Weights of a small image classifier: batches of 512, 50862 training examples.
Rows from block 14 of a small image classifier, named by matrix and row number. Each number is 128 + 24 x the weight over its row's rms, rounded and kept within 0 to 255. All counts start at 0.
After each channel's rows are labels from the 100 images, of 14848, where the channel reaches its highest value: "colour at peak" is the nearest of a few named colours to the mean colour under the peak. Only what is clearly more common there than usual is listed. The data: close-ups of made-up surfaces with and without defects.
# conv: pointwise conv (model.blocks.14.conv.weight, 768x384x1x1), inputs 288-383

conv.153 [142 166 117 171 129 165 130 174  93 154 120 135 114 185 133 136 122  92 107 159  89 152 109 126 119 166 129  88 113 140 109 134  98  91 151 120 200 132 116 113 121 148 104 130 130 132 104 109 131 232 111  55 134 108 122 148 133 116 108 129  88 136 123 125 155 123 144 106 123 160 111 148  92 100 159 159 141 133  98 122 125 150 163 135 161 132  89 125 120 141 143 145 131 115 138 111]
colour at peak: pink

conv.413 [141 141 142 147 133 154 145 111 135 106 142 140 156 149 115 133 153  94 167 151 131 120 102 142 150 156 139 163 137 107 106 138 106 153 125 144 124 111  95 114 148 105 153 124 187 138  75 155 142 112 109 129 129 149 129 149 200 114 159 155 136  93 128 114 116 137 114 161 120 103 103  90 157 116 101 127 116 128  97 111 137  92 114 128 168 147 101 131 127 145 156 124 103 108  99 102]
colour at peak: grey

conv.389 [162 113  82 139 130  91 112 130 161 109 158 100 146 128 126 158 136 170 150 130 175 155 179 134  99 129  73 148 163 105 139 121 129 158 147 146 127 104 133 106 145 153 124  74  72 115 133 167 133 156 164  99 137 165 154 135  98 109  97 122 114 131 131 157 139 108 150 152 160 132 136 120  88 131  99  85 115 131 119 136 132 112 112 128 154 152 180 107  84  86 180 165 156 101 147 152]
colour at peak: brown

conv.727 [137 128 145 164 130 125 112 160 138  89 137 101 140 118  92 103 103 143 138 122  45 134  97 124 160 101 138  97 166 106 153 108 145  89 126 110 144 167 132 149 113 113  46 100 109 115 151 122 145 143 115 114 153 148 144 138 133 141 102 137 137 170 168 128 124 106  86 182 150 136 113 127 126  91 104 101 151 163  92 167 120 127 109  95 108 184  80 133 101 141  90 106 142 154 121 137]
colour at peak: brown

conv.53 [150 101 143 148 127 146 111 176 138 167 117 166 135 117 105 130 142 188 129  89  88 128 135 148 125 147 137 136 143 186 113 116 147 123 125 141 144 139 155 159  94 160 130 132 125 128 104 111 106 171 116 106 129 123  95 124 122 127 121  80 128 141 155 151 128 104 149 112 141 115 102 145  70 140 185  84 139 132 102 116 130 128 113 124 139 141 101 135 172 142 158 124  84 123 120  74]
colour at peak: pink

conv.119 [136 121 119  85 123 151  91 100 106 119 120  84 117 144 150 124 120 114 123  85  93 107 121 129 144 109 155 114 137  85 139 137 120 134 139 142 126 130 121 113 179 124 100  90 126 143 152 147 117 173 127 117  97 123 129 130 146 128 138 119 101 149 125 167 153 135 117 160 104 110  92 140 201 132 135 132 138 175 109 123 138 102 125 122 154 134 133 101 115 114 113 140  94 106 101 108]
colour at peak: grey

conv.723 [130 148 128  73 130 115 168 113 115 141 157 134 130 107 131 149 109 124 126 117 162  68 156 130 141 116 102 122 144 144 120 159 165 116 117  89 153  97 156 148 111 116 105  96 163 113 126  75 137  69 119 116 129 167 132 120  94 107 113 124 129 115 132 145 135  96 134 165 151 121 142 170 100 158  97 138 154 130 150 134 138 153 167 117 130  96 108 131  90 109 134 135  99 159 158 116]
colour at peak: grey

conv.469 [134 138 133 104 114 117 140 151 168 130 140 145 116 200 119 140 128 191 128 133 138 111 103 156 156 123 125  85 102 120 120 111 173 131 108 111 155 143 161 108 130 115  90 150 121 136 177 101 112 151 158 123 146 140 119  71  84 128 166 125 151 115 122 162 130 143 144 131 133  91 119 170 118 135 104  98  90 107 108 142 124 184 135 118 152 106 103 119  78 124 124 157 116 107 107 144]
colour at peak: white

conv.503 [ 89 146 202 106 100 128 144  68 134 137 110 154 114 128 139 167 107 159 125  96 115 158 121  97 114 118 120 119  81 117  76 148  98 131 129 145 151 109 174 114  91 124 130 133 120 109  69 141 129 193 114 103 118 100 136 112 164 104 139 113 103 123  95 129 145 101 100 119 129  96 127 126 119 126 190  98 147 122 131 139  90 167 128 102 122 157 111 107 120 104 137  57 150 147 141  99]
colour at peak: pink

conv.76 [ 91 140 126  89 127 108 137  83 125 155 132 124 115 140 141 120 162 148 113 125 163 159 150 107 164  98 201 164 116  94 139 145 120 135  95 118 135 122 109  97 100 159 124 120 147 117 121 152 101 103 156 172 119 137 143 112 141 104 128 107 108 113 136  92  91 143  85 140 146 159 153 186 117 169 113  95 141 135 142 121 104 137 135 152 121 137 102 130  46  95 127 138 153 110 139  97]
colour at peak: brown

conv.308 [151 143  99 183 161 123 128 101 128 116  90 131 159 150 133 128 140 141  91 143  99 138 112 123 151 157 150  86 125 181  90 129 119 135  93 172 132  98 176 194 111 137 104 115 125  98 123 129 117 123 103 120 136 103 116 118 177 143 129 130 153 130 160 163 152  66 130 120 110 136 113 121 152 126 192 143 145 125  87 185 112  95 135 121 137 122 142 107 146 149 127 129 108 126 126  56]
colour at peak: pink

conv.550 [130  98 102 158  89 134 122 172 112 110 116 113 134 150 126 197 142 120 159 108 145 146 136 134 125 127 154 115 127 148 135  94  96  84 124 165 132 121 116 109 193 114 101 157 159 100 134 101 142 197 122 149 123 166 108 118 144 160  92 139 159 111 136 109 113 169 143 110 114 137 150 129 112 134 133  76 123 160 133 128 102 144 151 110 102 117 146 125 149 106 149 127 161  93 107 143]
colour at peak: pink

conv.14 [168 149 145 131 176 157 165  89 116 112 133 103 134 175 168 151 140 120 130 133 129 179 122 170 119 107 115 127 122 176 123 164 136 160 131 139 152 115 158 138 101 132 126 101 115 160  97 130 179 130 126 129 130 141  96  98  99 148 127 135 121 107 120  90 148 127 163 160 218 139 116 115 100  98 126 145 149 136 123 151  86 155 143 105 127 128 105 144 125 137 117 128 103  95  83 135]
colour at peak: pink

conv.347 [136 148 130  64 129 135 114 197 145 198 121 103 115 120 132 160 148 124 148 116 120 192 133 135 137 143 129 100  97 115 113 129 142 170 100 169 132 120  68 140 135  83 137 130 131 137  71 173 141 164  97 120 113 136 109 116 110 108 106 124 120 121 128 114 151 124  91 132  99 123 147 156 124 104 226 142 126 129 140 119 157 152 125 100 142 155 163 141 150 101 121 152 107 104 118 139]
colour at peak: pink

conv.41 [ 98 187  88 149 113 124 152 136  75 170 115 110  94 145 163 103  79 136 108 159 113 155  75 139 118 115 149 154 131 156 151 149 180 103 107  75 128 121 155 114  85 106 132 153 112  99 159 133 143  89 126 104 207 132 143 144  72 130 150 127 165 105 175 136 124 111 109  88 132 144 154 138 129 138  91 112  92 176 132 157 128 127 126 101 121 138 157 143 165 148 130 147  89 142  96 103]
colour at peak: pink

conv.298 [146 111 159 124 115 144 128 106 144 142 157 112 132 142 115 136 113 128 161 120  97 128 111 173 145 142 122 127 138 123  98 111  89 142 111  80 137 124  81 128 137 143 139 112 143 111 108 104 149 146 121 128 158 126 128 118 128 105 109 130 139 135 113 110 148 135 158 145 225 125 154 134 126 128 150 163  99  82 159 157 148 143 163 133 132 141 104 140 141  71  98  99  83 140 121 113]
colour at peak: pink

conv.351 [170 101  96 158 144 122 141 141 143 119 162 122 120 147 120 140 115 138 115 170 130 104 132 178 158 108 106 140 110 174 130  90 113 123 123 120 184 118 119 142 104 104 136 115 127 110 109 113 129  80 141 140 124 162 158 143  86 105 109 120 136 124 182 118  97 148 202 130 255 101  88 165 118 122  94 128  80 131  98 124 123 112 142 124  99 113 127 132 120 135 116 115 153 154 136 136]
colour at peak: pink

conv.383 [164 181 110 165 136 141 146 132 142 114 124 142 116 138 118 122  91  99 126 118 159 150 115  93 142 117 161 106 106 119 121 129 115 114 165  94 140 119 143 184 127 153 114 142 110 133 202 122 130 109 135 127 123 105 101 127 140 128 156 132 103 130 126 140 105 131 143 122 153  79 107 168 136 142 118 130 109 121 128 122 162 173 103 132 147 159  62 143 141 124 131 115 139 133 153 177]
colour at peak: grey

conv.543 [163 119 151 148 146 129 126  88 147 137 116  91 127 169 126 168 145 118  69 135 164 120 110 146 125 101 117 140 126 121 156 158 124 128 143 190 114 140 127 108 114 155 153  65 124 123 131 114 120 159 136 110 104 125  80 125 157 157 140  97 126 152 117 135  71 140 129 155 143 123 165 119 127 135 132 122 112 137 129 149 143 146 123 132 157 118 138 134 167 155 105 101 106 115 151 152]
colour at peak: white

conv.264 [121 143 141 228  97 128 113 143 102 108 158  88 113 136  95 178 111 163 150  79 174 119 119 129 137 138 144 190 118 121 131 130 173 160 108 131 127 142 170  97 111 120 160 127 110 138 112 100 154 122 151 118 153 130  83 156 163 149 132 131 118  73 140 145 139 132 136 113 143 130 126 141 166 131  96 171 129 108 109 145 139 161 103 111 125 148 134 114 145  91 113  85 148 166 129 139]
colour at peak: grey